Weights of a small sound classifier.
Model: 9.27M parameters, arch conformer, norm rmsnorm, activation squared_relu, width 192.
Training: muon at rate 0.028, 13500 steps.
Rows from block 3, named by matrix and row number. Each number is 500 + 50 x the weight over its row's rms, rounded and kept within 0 to 999. All counts start at 0. Numbers have three digits each. After the name is the row's rms in percent of the matrix's.
# pw2: conv module project (model.blocks.3.conv.pw2.weight, 192x192), inputs 128-191
pw2.0 109:608489510450490532593492535435510506574533498530548565440628557553521357529476581531600575544581534599520533536632452474462484511495590553555497516443390504570462510470569506524502602507555511
pw2.1 072:545507394520476618487497554453481464492468477583499440462550332491513509591388418462470402482476473459562487535457534494557592468494492486431492499455520490520493474525462483474522480502532538
pw2.2 100:505534478507535475486525513508564485475498409465444523633542516635509478476456483461488472512471542460448417514540474448495521518490502535489401461535563510592484546554554480496492583683488471
pw2.3 086:577490478496410558521485557477479550512456500558557414492575431538467550538494509488444459460581522577505590482539473476525434602396572458434485578543510464540566512421533581487471499505612540
pw2.4 100:450526518574484548453558455557488478556356427502535420525514562426505460540588519422510553557450474540533657491514539535553535555494559532530564480473536431525487401603467543493535504573524573
pw2.5 111:555504537567478495565518534563385507545503422522497540626532458386489507492455505508490598563453500489408478476512496517488548521515459459511558583396537487514480536457520560448542543484483486
pw2.6 090:542472468472583530582472475509540544470528515522460534572540481533476467558502551546472440527495546448521508567612486531519514626552574500455480467546544457538580498475401439572426457488557460
pw2.7 106:493435449427411484503458554444459417521561540441482482506392464388472514552595483520479447485492517444419520517525474527521453459425562452489567565597419617494496523580505440524486535479481494
pw2.8 125:524520504498484566488523567543513515528451361410552590490502392424508584503499473475470441632525518479486612480545625592543528601580492511524531525568541562527493498505532500488509475480505433
pw2.9 103:493517495547515513552480464520508387479574497487509460511502513469506510524504526521495445449486489482417485478482495576441551455543507444538465486505500391444486491532537582526457504586494401
pw2.10 097:458517521501370512522553455435525455430532545500495522490468460539522506473451488471513519469493481576542440562429579541451443526452502594433479494413629461486464436447475500431547478517470513
pw2.11 095:417478490555410553498492513446518430558537513593573588548432408512473491529453463452503513506547475507477557439539564534587453575555547555530500536389496486513530588466506445481550512423479513
pw2.12 105:466494584429488504514470358468490509520396533451486500561465471468484556494487525523542480515532487505554358511566421408459376502468354539507523558523472525512511539463517533409507509519434443
pw2.13 100:450462562468447483551432535451517483495549477547499435429422507516548582435495501620527544497528529590490561451541543460496533458451570545570559599521553415534519547482413579585593490403373508
pw2.14 102:513536514532519498466467504526505458571476461483524487482505498487512454487674588465465498527558500451423496451534602401385419545532645515502460528543498578476486474522494498492500405521564471
pw2.15 100:602478502606497469478476464481408515482518496536454580503468548547513462410539544512511466507500452484458489488508502440525529548476437416524449544455566516462490522503469430546429453535544422
pw2.16 110:542406574496490527507510439360541426522559467550499540569478509523535490460539517542519488477459560523530539452630460471396538481491535432418462510589536452593538504497461410557485523556553544
pw2.17 102:493432522521545451529521531536543529487472588539427492520525456512512480558587569505488480600508519497499471531447476607427511465601612480506541503476497574473497483555402558571554435503479463
pw2.18 102:384519607503517459493452481543445571513506470442479424483467562556524567535497547551519552541499522498445419522551514537498492476498496451505476476492495504470471539488533460605550463490424445
pw2.19 108:479542543558475470544484474486484520575457535428512499386409503352497449513584515513524483516488506433560551499525526477544580496464541560484459565513498503567477488540506532575581457457555484
pw2.20 090:453491516538510460443445507462529467443566474568543382426564503519536498456538476543532382569558573577533543526505507504458498456397513446531478585451481520596519442522514470513503521508441493
pw2.21 099:533478586603571539469429525494455550472541559457481458525481465532536550565547505580464499500523489483546484537528527516559501524545473538478512554513533516466470510457437554567460556463484467
pw2.22 097:481459547641480502519516461536488496491503534559528453493531464384502503512616450488395550597473481569575512453506588507403435545555449478519445546573524448547503526507443464506497505537396481
pw2.23 102:520483495433536483480497505603424514487483572555477515562482482581527463548543549473516477519511492492544461487526432494521455519534485497526529366564461551461530457402584446541534561476497440
pw2.24 112:528455447500448485510468503515505485578494546567523489441567462544479349502549543473500484479497499467456520436548574487517440525580441443551450504557461518513495457511483526427503450456448483
pw2.25 104:456547487510459441521452529481514486525526502462510582498443516404482571531494503545531461449533489479539506561483483425494529542467464461462524438553433600487521528527436565524600533467550542
pw2.26 100:519478453485487529531517471483483538463580501555495583498518500489506455533488546550462543405547556505496614476569543441441478511504452481381413400485402434539525516520485455478446501504473458
pw2.27 095:442514478468506482632488611538426552553549458534493448492533562465482447530418574474512508604436528494445509489559443621502567594565537525481495505488545537564447529488545522491499549521492478
pw2.28 107:542495466497481544529521464500496626489463595482568570445474531655491460546505506551537486516475487494513504465581522509560530495490525572463378522494504382432505478451516579485486384475513542
pw2.29 084:623515488478447533529477526537525411476481562471527513548529387498507464566486468609496467505480555468560546490513568520545492565505518505527606499500438406578499425438475570462613537509514515
pw2.30 081:548452433485468542500470625556514527528493580554436510467476578453515498450591529512629546495529532424456535515436494533444503541485551459494458531560487449447491498463493512398504567406469512
pw2.31 089:454596463482536532455450487491383533451480447507442484482539528509554519499499538475404495551475516405524485491518518572459541390420518476529527526562589494563471448524498576493440550399481460
pw2.32 103:553503537521512513455514561615427446486389503455514514512553520455503525453478454460451475429454507544507482456511500495602467455496438543505445547512479453441526447519460514467510497475462453
pw2.33 094:423398434525507544480508487516589484579504442558615532504561412585461557456461476436495427585454517467542616548537571431436543562623488443552533475490485494541525547481517484600570589476501555
pw2.34 101:491549514565499484435487527507605460501456459497495549537510478639502470460614495470525603465483491444575603471487561534552524500506474585502449487495475512566516526520486440469546560474544399
pw2.35 100:485537509562523454472525443445560543544543447487512447481603494524518505509616547564552472533475499610511476510529507536465557463426519554465554524537582572503488533569528488492546507506549482
pw2.36 060:555492535444444507637431498559485518460540437497507526461384524494558402536416435443531495531527466494531496539565530444522468518517386457463529553497521530549538463495500553472511560515474578
pw2.37 093:510495423497479525571454514623555505506407482563535478453550442515463523548538486538492568502558503456526478504532456563486466461486393477485500537423476492581483509475478529498484506506539524
pw2.38 105:454421437472448468412523465566539527474380501461454573478515491566515485471454481552509421535494484423482478479527491553575525487484422484508483539537539638405480565460530511442519554530521518
pw2.39 105:485517453599467508483443473545539502443468533453535502584535544517457495520499559471466545536529477522528532429463446498533548483570568465513537455447594540518478542439569479503427525581486462
pw2.40 086:429466519541465543562449433555484484460485498508495550477473480410475407590491356571586436554473491481430544471536535598450527465483537513450448543503543523421522379553511481457460504547448554
pw2.41 096:542549491490487557479399564560554516498563564468451489554473503505484423410546498471497534510466522427556591452475620556488511443579570521523538494499501563490474372360541544447494494591526571
pw2.42 087:514571421528456488391512505487404375450511522548536517513575551588467542468543490482482451503443530490489500510556507508563401449581543442461486550486576441502547369521484550585519530542509591
pw2.43 057:523540483487528488500495523423507491490475527543405415508576450490542366576506405492515472450492523492473498454508543466485517499465586516501435511509471435545475547504437470399537465592521378
pw2.44 096:528492439561562484351555525476477476376481517570482488433452483390489503491544571517514471506594493493535572484493477507552465461555375475466534539446559419475541564461493455490412561480506472
pw2.45 103:533511392469438433316455450503424553483444484558477487531518497512498473505487480506461542514530488556487428449511550510568564445510495514439488519513511449488474534413561479522411592607433521
pw2.46 109:539458561551519470443493456435557488604476450438484523352513483454529470513581502522514580441494553463463485510561394493490506556567481544444484548575480407489475515384509524479500522500446492
pw2.47 100:541540460578471463500581528588432453562443442476474462398431468448456473489592572467502583532485480506454477490436446447533458549484362489516528519582523531564510430498623518473545469525521490
pw2.48 105:413520526415438442443545535595488439463394528449662540518515501538522531485472528476526521536527513497507446580545564545541527468428415552519462529536531420507506413526466575555562529439457564
pw2.49 100:493521481467491490521540522607439537552596501429450548534494570673467527492456491422597560547500491443492442479462564540593485511504492533547441510375476480446487539485507511532506492613422476
pw2.50 088:467473580483485563517499452467523545425470410394523477511463568479482597465557432511529536491461528543535529502559460453479496492424560498589514520543503579515496564586445496456449505506508572
pw2.51 112:601528642552449486551562559501469469428511493489465494513422433423471462548497532474514669551480441384521559499501602474509513521444496579388532534508595427490503513538514508451464472522431434
pw2.52 098:471527535461482475550535434436533540581465599534527570420520522485448513512516469586539489531544485504461572556538511453516466485480498581493539507467526576417466409451540542491550579467509489
pw2.53 111:467479482468482438455454604416466544551444539529466515596398563528553644458617512458448515506534533463541495507504405484462473524616534397468481507387389501495488470560514483538503435525545503
pw2.54 109:513457471524426483508478459425463501564401524550464454546488507510468508515515493524470486530517509526557564512524602499621415538533459590487481560453338617380501541469519462527462537534434490
pw2.55 092:497575504557553501516442483519517542489450488423459466519491582483562524586447458464505475436471545487503553477514516539511432515483449498516456487517479528482553562450506471495528508359489572
pw2.56 091:540511556448505494478580453508510608490511555440491484478536600529514592501464477537488517498450499470524481570527477567482481532501517496525507493385508578449508460466566525522538565505451551
pw2.57 098:434506502492540524547492524539527572496468515509471527594408475501489557517443551567484467557484518498529436564534585538495511514497462561442494475431467571476488621523517483443443510569679569
pw2.58 112:498495486499534390509486524384518514508389395516510497541481537384505436490531446469513578479468481477516514586493480408614503513470658640493493522482435494469481460489507437518401515524564442
pw2.59 076:450558549533490554546463408503552428519362537476494437516391502486528517404482520490383489421534542454507519401412487589573506552555537474461433536521534525498509470473492467572385448527553473
pw2.60 113:491485476487553454513623395431488524521506491472544518509640566480482511529466498494513546497391445431492478506516415444415436504574514537551463533503411413504474523514511447449544494451543474
pw2.61 114:446615571481582508498518559442458569444506501548531463496493516458498508461498522419575532454484525550501509496515428444429464465403398467497464581542417443534469539463578531489530527514483551
pw2.62 102:480500484484475533494485397485509448414437419454459474513509490631540488521524498505521533496495485459441443501491468510490528492549340492619476466421512415513505498562483436532485543450311444
pw2.63 104:515504528528586568546524513614484406512594512611490497508507398310502458524521537617578451551452498477558595481567518431455489523452488483507488425458479507508447579525502494510555479505636507
pw2.64 103:508514507416432510473509518504486468522464494532616488483541496610527520439512527586460498516535473544546443472536540402573521545490462509499559476513523442446475450409421537396451502490368490
pw2.65 090:462483498584568544427500464539414502475492449527418550544474472399484464511471499541557549494518519442464542506531529528385586434528535511488449498407493513471505511444557495524591516463568509
pw2.66 098:432548468462553608610478535439516481445492542444451500512509479467462613472569565459485438430431545452525499517451501481512476573503472442642586541583482531581510489577509500504480488390560514
pw2.67 096:451523440481443504555555501514561380511508420561446636637471550526513549503506532568422550463583523440533438516449459466492550529467491532446503430534457492470501458507474452527493570487536481
pw2.68 084:519496481602480512574590517611511464553525511494467507441548507531546573431445559499434471496523490461477471569471552510563486513475522518546487438506521454596497473493498403443511497480491406
pw2.69 109:432492576423451522497502545496489467521571565460557398587523543488476576463575534534488493447481439563477526533542371474500478598479436496484441405514426531432471499495536529538494427504476482
pw2.70 111:522462541540469533473511459525489485558526515513528446487625525560495391546542520508503549543538475475499518479396406506574514516482460574498592589403524527460469557544551497503481452394488439
pw2.71 097:492607563487607462469494533591548600498502531570461549398539530548497482482487489518620593490532489451535490490574503522473524488485501569549527491520542425488530486486481533545516530537475500
pw2.72 108:505507526444509510459528532414513500497480520608503536531587440447539530451508493509590542491505485497497506470463515412572552448481393610442524507372574489562484517417496503567456566470576432
pw2.73 108:448549523539407522467473537567481496522518517444490453519488536547532489554517590596523536473564523599491396609557582528541483494529524509509557509516505522551509525416530500483545501575511580
pw2.74 106:532543401437541479442490512439561495504451558496567563371416525545525513455515554456553519497502462516557511602568459539579459579451412482567448493634514536508493530491452451499562509497427519
pw2.75 110:503448456517432553494434648568446556452391566552509462562461573467504489522548528508515518496463493478507423449604414554499453381462352500465507472542485500485478530461581510438522438520416539
pw2.76 097:449469500550413514441550476453475456463560519509425542575490529523495525501401491574427408535431532487464450468465533498593547520539424492571559495554405443548488437543550529615491450499473449
pw2.77 103:501407529554566502554545498578546481508517450479542562466429557525498457462467481512538486489505525469535518474470546448418493557481478510520471610553414436541476582534539466496572489556400516
pw2.78 102:494483488425406572473486571597523628501460429510561580513502445446455551469432494492539500517451555532519465675487505434521465515508510493503483486470635565498472431547523510576469549537526598
pw2.79 098:490541499413525473532555510376481478388497537482462473401470501569530490542590549439479537574460489461514432509540419456540463532454455364442417486454507345513519528356474548460454508482434539
pw2.80 096:638512483489385469494479592563510540547556486540482444597616489518530506467499423532515630494431514542526517546602563504469433526504648571513575480491499542489488401467506513532419547581571570
pw2.81 094:485475478442397496473509562517550467478524518525503495515395543358510528505495506503427531458506476467434586530562573467438578486474515464516489404507482503575497576477493460506564572426541562
pw2.82 060:537520612578513452550435602465529542495476580503390506530466497424455467581573475589499466436504463583472481477534529553469397504473470543412574505486531539449486460367447501462437485508450552
pw2.83 107:579520558533459475485447491489511472521498468497565463482554581512464468441635469446472495365499495452494461510594509457473515473470543406406582494542437616524495476578461509532448532604596407
pw2.84 102:540601518498463513575458473569480507573485454456504529565528562528490544463428403581500531549534566504491504470518530579522427529464477511465532505533547625558480464434543532483496512420560591
pw2.85 099:426562574395438497529507564550552444469494477470467474607393464451527469499603422482588550413494468448496486508537555520483534525636501508480489488446526477491495483425438479539453461491511507
pw2.86 091:584540550424509546483587588437485404449543422500548522430548491500495421531528528533466540504472517459493480442461467426521478499568515506453490540501415545539516491520600435531457430528479461
pw2.87 095:420515434441495488454551526466450455544492497474514498454473528354528505485479520589518569430473523511554502475488460580490537530464499543412531499478510485583501468549538467515502486471512425
pw2.88 097:466424518513462597404469516510565508516480495511475544509347547510523557466584483445501473448502510469515475562462520601473510572507541476556504599543501457495511467534522470608436428479584564
pw2.89 098:494442552470498457503546514543544562526440520475554563569485536502526424475432515382522309508512488510434468453561546466497498595589528535522367517507509556541527540529480427528563512430473512
pw2.90 101:651494494515513461516452439495410595472535504558504453433587462489540510519475547473574421498518504523425549526560495526428516485425412435493511511572544469416501520499486539417547523395528438
pw2.91 098:493491472482577501528464469452458445572406452494495585466540465627464382478488485480486556474558500463458391533514474418627511566526492505479560585552610458398495501391459558518479568441443488
pw2.92 100:629475558469572527518510560438481428475442523612376510538515472467512550523478450568481482486494478548512564555506399547428515567444457515415633579553539573524497590472546431462467526528533554
pw2.93 108:451525421542422470542500438518592539581515524557482490477388543452541509492508506509561577491498505528540491495535623591489502484575544494533401540591614607400515462481484498486517448546538522
pw2.94 085:520564531488535468451515480589518481492504499494492602502453540503466482449527563414469476574523544570568449401450497559510413381465463491553448491503506498570496458485415442538432436500524618
pw2.95 086:387437484453465561500530518560534478528486531565479570503491506514537426503568457489585450482520431572498418524447545505565549494484508495492500398523540500566534561473540542486443576612567505
pw2.96 101:484526481508514453444498472528554487529516522503424563487516504588531491524485511510521472469529486551498494555457454532518447473479447506516537505387569544541512553474492468395560480520553448
pw2.97 103:449415470522517493539476543515475511435514477501465561474556453535563518560509486559554429507464482534493522467512394528487426540473510530449542464547481447505480411543480441535565416479476555
pw2.98 099:443560528557574471502526524492537474449495506476465621548479554467464431460519508488474421583526501474482543500542436696480515488421573444545490492495515521540512454494513506547579469472494496
pw2.99 097:519539457475568538538452496472474576561529572529518540531531569526532639560526482462536506458404510566481440497493418615581527542509495483515400611555448472454505535598471553498557590523537507
pw2.100 117:582512510548538515474472533478410510478516475456534494559439449465495576534488524554556531483493529552528451516562546440432478487474548482500520503428393468413511481560467496543515449474475542
pw2.101 109:554523577557485516531488437546453469460493519495435512537542481565554480532518493528531484574519551456473487492402437538429560460488430555592547525442450403476509573586452532573484509514491502
pw2.102 101:509504504538499600472634477502433500458556453567518510490492542532507503560576464496453496531531506496497513433565393398543508510556491506574590476436356476436521489568418515476436494519520434
pw2.103 092:450587473551560501491515534460468417492441444495453517511493500481473524409537510416499510484504479537579495462493404482468532497487460574494431346637569494421458465481521525499478463509500419
pw2.104 094:464586409446324481537545589542509471487530400491431518485450475444470436502543410514424478364548482490528495394555573430517457463471514465537520498477510542525571563527557442501503515443545395
pw2.105 097:446462516549370529507487477477556521412571492473452516532538472399483480551397500509450533543407456496453567546451479342576527453467602481568542505523493553401534510448470521564432559537548528
pw2.106 106:485510528480441492487467483500380482463460471514524372339454529624493548516425474530428397449472480443464498491597414444528505416483644515453499521542547577488498506476504453517560527498632522
pw2.107 098:502517493435429537505517533528575520490555508484470473494520484474475500479488413479487473557455499456547500634395547418543479537463466544605564562475557487553484483539495406409491456421501402
pw2.108 091:486485464476564493474444438598435519575479477556503603461569478520590449457435570472509474522503487495444488487577571554526566609557557509540445527422578455540484472525495600535488501464382412
pw2.109 100:482592484549545533409517556515620562504461536574479465495608429451532446412487483491488469459514477487460550512516516595469431516461473543434432472544531464530474446563513462516551532531449462
pw2.110 121:556515448505573474503565486456540519529590495545510493439517473569530553508461553527511491482479491575522490524481503531535469540555476574407555495322379456514505543460510465537471555532489456
pw2.111 095:511514515519572555511471619493525511466485515394456566519491540434499449533528530468571429454537495493547560527577561436444492464447407525445466475497404476463543516497606584468542520538565553
pw2.112 106:471403523626421605621540474490481472492494458538508497616461555515462481501522534524546550549613482581529521392616454464489455508484521497531508502499475359497527456525507421514590513572458497
pw2.113 099:501436410617570544416494392465489526413446612448483453444543556465496560434490570474493466508537498494472475367558572532462411501499450493518555484444569507564514412505502508522489400426504501
pw2.114 106:572466513517512485492539565435486503529496538591467569496545482528495493582402461594437404457534495580496540382274391596538494512446523427487416510668460511496493514559468498477526582528478433
pw2.115 105:565514478520546473576524541380442458536541464479511479470513483394520529634430526572476498508501542501473477467555472475436448520515603628428560477503569566380481467485468497514481450462623510
pw2.116 102:530484567552531487365468496498434544535432456472442525507469366567499512499559446410502529416501537513471556481511546534546522463473495462421530606434507524477483590505434479459478533433522428
pw2.117 104:595527537460489498474418607443500502550410464591562496511498547478504516554473427541471540491546476459460444552463467419483590548555439475524488483492408524507476514492477525500524432450493544
pw2.118 110:512490500490442612472500412438435464554552485435507548462398588448521441502558452580519639502555513515504477508464410540421482422554581441439509467491526426456496514503522375488571455520573567
pw2.119 104:552456444541545529546463537342511469419519531443549537514529367521440415488536447480527497519491535502464570474474483497439545514418532485527577562457495507507519505529510509482451420498548549
pw2.120 104:484477438494451449476521509526509532507357510541430507535499613433530444542538513472600564452500458576494503453558555552531474450475609576443488532438503515462486542478401484537488458504566559
pw2.121 101:395501503517517511423555461551489585535497422466441487543518524556509500453396524509586402523522509496492511547510564610573467454530463595525522495396554592490513532491440527511490513574503405
pw2.122 095:501598478572547553484544497555459483554473448535469382439520488406547486429531451508586416511491452429515557413444613517515456564511469533502506507636445440578487472534497488551519421469517547
pw2.123 098:487415442541523459495473525418438534434502509520450402440397448477503521415611478470488516443545549507450502511551473515518512523412578490487449467516466489519492500482538452422487436462567460
pw2.124 101:543510487526589548433400434502407457587478472512479534564443503565498556540536547446557513503447497487538450448553543581474407556598514475510588519486491627558461509439437467515545569520451497
pw2.125 111:451663508492498549564513492470485585546477520479563493523539435431451438431546494473424459541498539512570439540532496525471497553517476474522440504394387417474504522630486447505459474463536515
pw2.126 100:507540499586564537454400468476493475561437616480610524516491546508486447526547450543482484465484473513535566561584480559553468510621448528502455535373432461580470539520483512511476498452591489
pw2.127 101:488435451493516423481484530496488482534530520471493503529513460551464490479401521486444447435459496548537497498498416551447454499465507471491589436600608364466525478441536536559479594510395407
pw2.128 096:570445398549507545465591465575485538483444498568453566572502554582527493540570445511425514401524483452521481551481464532535453439538327439546570536565511479562501483531501454422416474495568445
pw2.129 115:549479556561454473582526511533491579578523510559485565555492516415534459604521439523640570454463523482489659551575515438392430556573482505496470468492533560507501485551525422575420519562578484
pw2.130 094:506564583539440473604505526470440519528485552521457421523460444529520583489567499459584529564484469597600576491508449503505473443454538460620530502482450492538489516551510583480539492508529434
pw2.131 101:433432524474502504541531472435555386443493668502477521534511451399504534471507502474525552455479495549377539534595482478481543471473443506539518536475486468445507481356484528532449467568447526
pw2.132 112:515506541504506551491461468446479573638416520555490473459459404415530483435561532429488548464463523431499478491501506539545553467509534483498485524466496539547488478476580469532450557437538590
pw2.133 099:547450496463479422502517506408499480566531601606572439521480460462517457476481497504617536550546466448517379472454470533472541459471583488454454477512591509538499439474565528500529470435471514
pw2.134 100:541492565547549493507497496389505477505327546493444552419395451382512508501505446551599515497442539568462499582519505439504475498505640503470429536497458581480502491524530420504492422443525498
pw2.135 095:498592485507534414428511462531428502539442506540498450479425568504485490501509529534491524427483484477428538503584543473593527498492456563496436520601498493516492473571492553421515581470503503
pw2.136 109:499542485505522478506430527554498496413443500446514469606494479502515542496434545505479423421509458495498471490394495403534462399463471568481455430514450441439514460577560464504541571522609527
pw2.137 084:497466485547547511499524476436456510500486526519458560521529500546502553526402399474443481465483456466554486468499477501578375451489618491494578479509501518454489466534529470541456554557479474
pw2.138 099:525454504563506474481502520438525439538510590436514508451502432587482627489456563548480571576496455558454581476482409371523521613518533464504506519570471536539517474472459516437494483495601449
pw2.139 109:445491495568496456488560538617482454511517480454520518524534485542488572452491467461544442535457465527494525406470598462509438443461582445459493569494573538485508502541495530483449498480592511
pw2.140 103:603465485545553508504491547451406522444527453468453490487525430559518523539398532530562529528514529532488532463613476610473493457496486506520505464493455558465486495548503658526532548590592516
pw2.141 100:488496527470540448585463466465426489537497435352522459487603516459492478520604523582508469524522489505480455449590509447423521511568612514471533486546547545445517466457604567552458508429636398
pw2.142 119:520531580488434533513555446519526526550465515484533590496454559582554451497545489503526553506506489532560530469608503549557631499572573538538487493448428495434523434530583529524500464530440532
pw2.143 094:437495498483473573556509507532509495434492525491491482453494535494506412486494494450461452462440486557480385451532461461488462484489480532437598528492495421554504507457443494469417508458490590
pw2.144 099:465474517518517518459525496507494511520554502514474501493551547449483481529497486497474587381566490486510557477436468547459450433565553471382469555578492515436498513499541494459554442584539460
pw2.145 102:478492587474509541515511485613570541433366462559558429424481610359505531548601459483476450544458514476579396497509483521489533574401493463476482471531595434449463472597478507496540436429523443
pw2.146 093:549539482514387538472459503431393453524453505473564522573429484545441561571566472575528468479541500468517465487414544469472464431447478470571507518533478480506488519494498489512438456494598533
pw2.147 106:544432434595655465536551550481495490454460471590457494575467463480546541447530532404511422541513511538492425541455396537538463440538345455594521552589516501473455451435515460559552451548522513
pw2.148 080:494425583458486530467621447466432526476426420579428503481588462610551515402578590494410480482548530541478583551514535454417474540598472521535508500472458428445513510423544487438494504407492513
pw2.149 100:551506536483457532384583582530452534526470500523504454577412459595503419492485508514497612463526522558521452515472428527411460519468511456549578596403559500488481543533519508532439474471525532
pw2.150 086:496424554514445575506614565536529561413540486467512578461553516431532417573494503475472519418529494538486470515501466491556590514519490529478532529595602502556500537416455451440538487463521573
pw2.151 105:476491479508455499618505521407519613519605491456524528554503376483485451553496511417491434486467502512538509521588514452583484444406579468511447529515494427553490538523490501550547406473478527
pw2.152 102:540543557537535522502537440491418420555549553478561491461496548487520482487478487601475520463589468564425496479513457407443540520458569485604519499524487471444548547548459502543472423528516574
pw2.153 121:465517472506499577509522433533556505480520531598488482528544482507511546479403490476494590415462506483564462482566501495519457495473534520540414520488283532495520486454489536543476431552473476
pw2.154 069:572505532503520474511437477538552564539519493505564477404453590508503470559324535523535475528523547521423454456436462430487480597542436487476458439520431505550478421453460585564550487544522563
pw2.155 093:514404422433515492528534465504452499441444547578550515539528556517529524585603516597442555543473503448484511479509465561487530438573435538505664484574566545440469569616524431386583474387493382
pw2.156 090:536564487538551473498533515496639472607443501526409417502503498513423522478634514399524440509504530376479405490573523445458565543476403523405489522543500523486477539559568459528468514399531494
pw2.157 114:495426550478481507472502464511500484412538523559551504432509503457553441484619524496519544461477544477492532463578449474485431480552472466449384513420400505505486508453583482542473513511422469
pw2.158 091:582498524485560453549485419389534569383500510548445549442442501468495556505546629505547516515528514483450503551562449501458573493465440543518495491549549468497510497536466476522579532518545482
pw2.159 097:430506535494460524541548474502530497511506466500509495589548430504519505460547594448527388450505532504453436512521532508540441464531556479524551438554644440439483507451487489544467559572423439
pw2.160 097:485484520535543524512462423533449486517472519532511534563425463583497575476576490453512586507412533514539591473508472494633500528451456505498530529567462495621481467451458519475430464401497533
pw2.161 118:494422517473542495572512366538472604477517407466501511448492451456508541499483439420561475493552530557498647501546618635476486433571581546536574470518511545487475398583492477533414500409528521
pw2.162 107:479393465464446564486454543444535443535459466487486556572449514580458526518510496567444611518593526498464511504486485561422499453485492580536455484528436548503535468473516470458504537456414477
pw2.163 098:440564356537520502407553464480496484483517465464462439463478488469460436548544519508433580586518512575483476513580502428429527431500542572556502478554459555386501495564509547552483484430584502
pw2.164 094:566631487476440504446503577453498469548404594502525538406520519457496510535476580550477522432624542426467475550525501543522456537522557472595504512539516467432523433489502496428500488455505425
pw2.165 069:412458421487469579490502498524586436519458444545546474479383460491430489505552583503378541567492470446473421506487494496520541602518458533588475437499543511444518516519498489358350509503472466
pw2.166 078:500630495550454378526550521464451527532500569527477560565434540565481544467538540474489519573498475581410504548477462498394450510539414498495474374574539467607523525461523521423417474557550478
pw2.167 100:523530538463423498619427515522495513581604489505456429527460510472512514525592538479547538489521474524543543557541444572492554562520567549483585501339462450557476538547499580551454449521565532
pw2.168 093:500596497498444475487496462502525438509536496380526499620438547425434537600466532514506544535483479459503587478572472527463489473511536473466500460484427437426462472430481455494594491542476519
pw2.169 094:516521596390569563460482611500521535524523467546465495553605472454533467476481517496555484492541525488539473472490592480480532563536439521538422460479444441465477557484514610492498485534550555
pw2.170 108:520612483443489491487541521485556429527478410460495461552563494520536525496558513488591580437491495587556499498529419570491568501538475491452512485585388560544497422571454425535572443467471485
pw2.171 104:629474476536501466442553512468537516440430565492453584592438528430497502432584432455497540427559516510591501536517424500499574472516512519526483531464488573488502454555522498474467490442406477
pw2.172 097:519524524411508490445563453538487445497484631564544482495499507545474534426590538470389507508436547521545495495458438449486484461508504610586471475554527503527467515438544450526458489552597552
pw2.173 105:467522459458398461467498597516430496481503534577480455556451515473504518497458521403554491474505484489463520459458486490560468436589490540430498496481533573541526461572482477464423459483416573
pw2.174 094:459434528493505462552507525494571477516473476521432416486463508476477475527460600455571472459518484485558485531486494520504414477437492466462522526411427546475497438567452484585531576478533588
pw2.175 103:534438481498466457574587562476400513429476501543510539455497453460555459458474513533521425488453548529520585500550522506473583541480585462529577542524495519499504506461513540605597524539474466
pw2.176 113:470552415474440479560465451496416508492516430556523520588446489508457473475510450545550541592576471497515554464417552527478531471552441533506374416500566440589487527584496470483523448459499434
pw2.177 108:439550585507550468491570519407455474524491457489513505489605540603501385510489530496421428503538517453474527549525445618508492521504471515545601508514493521520509542536576452492507487472425511
pw2.178 099:508488477591366503468530436447488386473588566515555489478450537545512486458509451440428441464558489512506513523494505551370534439465442494453530488570500482570499556499443395473467634454444544
pw2.179 094:469533512525511637523390524523530516477572483454454614505395515443482464439471405466534501441483490584513501440607481422523460541547497565474382422513526446527477469458454511560644581394511589
pw2.180 086:600481485490485516505505528560480569534521523530525447454509457523574399527481411450415559495448494509465478546499501486478661484507547525562408479513654538372534448543505486633528544504531492
pw2.181 111:467460442502441522463450459544505595512431519496489556460559470389458530484480539470396569517475518460471481561520477480503561544377536524505479543395433502498508475546543424495557427532567514
pw2.182 096:552407485513451570443553547520482404509503489466562463520463477402475486456523486499537405528515496460515510440521531495421416491484538534570447509520588512429509553563482526497549432509545502
pw2.183 109:537478508478522595556470579516543424473506528511428548499462483425504513491546545593559564483506490514481587602525551454464486551472567534475444510560542532478516402538466538366433543474483514
pw2.184 110:430435530575408485504503472629504502468482547495516426477410471620454521519487456485510465491418474518575434535521416510569468551482425455484505511484563370523495583480480437421423560520530525
pw2.185 106:479548520582519502410473577511596594574584516485494475550479581500509488529494551458589659512488466583473425409499547560490520483563416530453493490365484397418488455456583548488485516483395549
pw2.186 108:457469583512595541545508500544481496534657435473492474455558467477505470554505479560554569499411517507490433535485536524475493517454509531554559561528443589577508507462466450540449474509478543
pw2.187 104:509500540521525539484510540536498547491480455444506421478354359557500533427673486485509509544429480501509531492476485523475601509494527542474503547347489449537510478504433573463507573545526583
pw2.188 106:560588496541550494504559667567550530588474567459563462534543473499549518553448548511536522447567454403555533483596501446550520567492507576451586497485515607572485518451474501467415496558454533
pw2.189 110:468474543505460555458514559472471495447423520540493506484482498504472442476563582423464531515478501463499483417520524532598543460538418468439476626491503485476474461408543544509431415528365539
pw2.190 083:550492455488469461466417528472456509574482492484635570530526509487526576527560507483499469524436519470570462557512517608529488503539476507523438546600581596560491424502378452463478486507407484
pw2.191 110:521521525507494572489540483346552467473448538572437498429507515515493481539675491536506467548509542456454541455439477488557461474527508471496486484594554448497500432439540480515492568481385487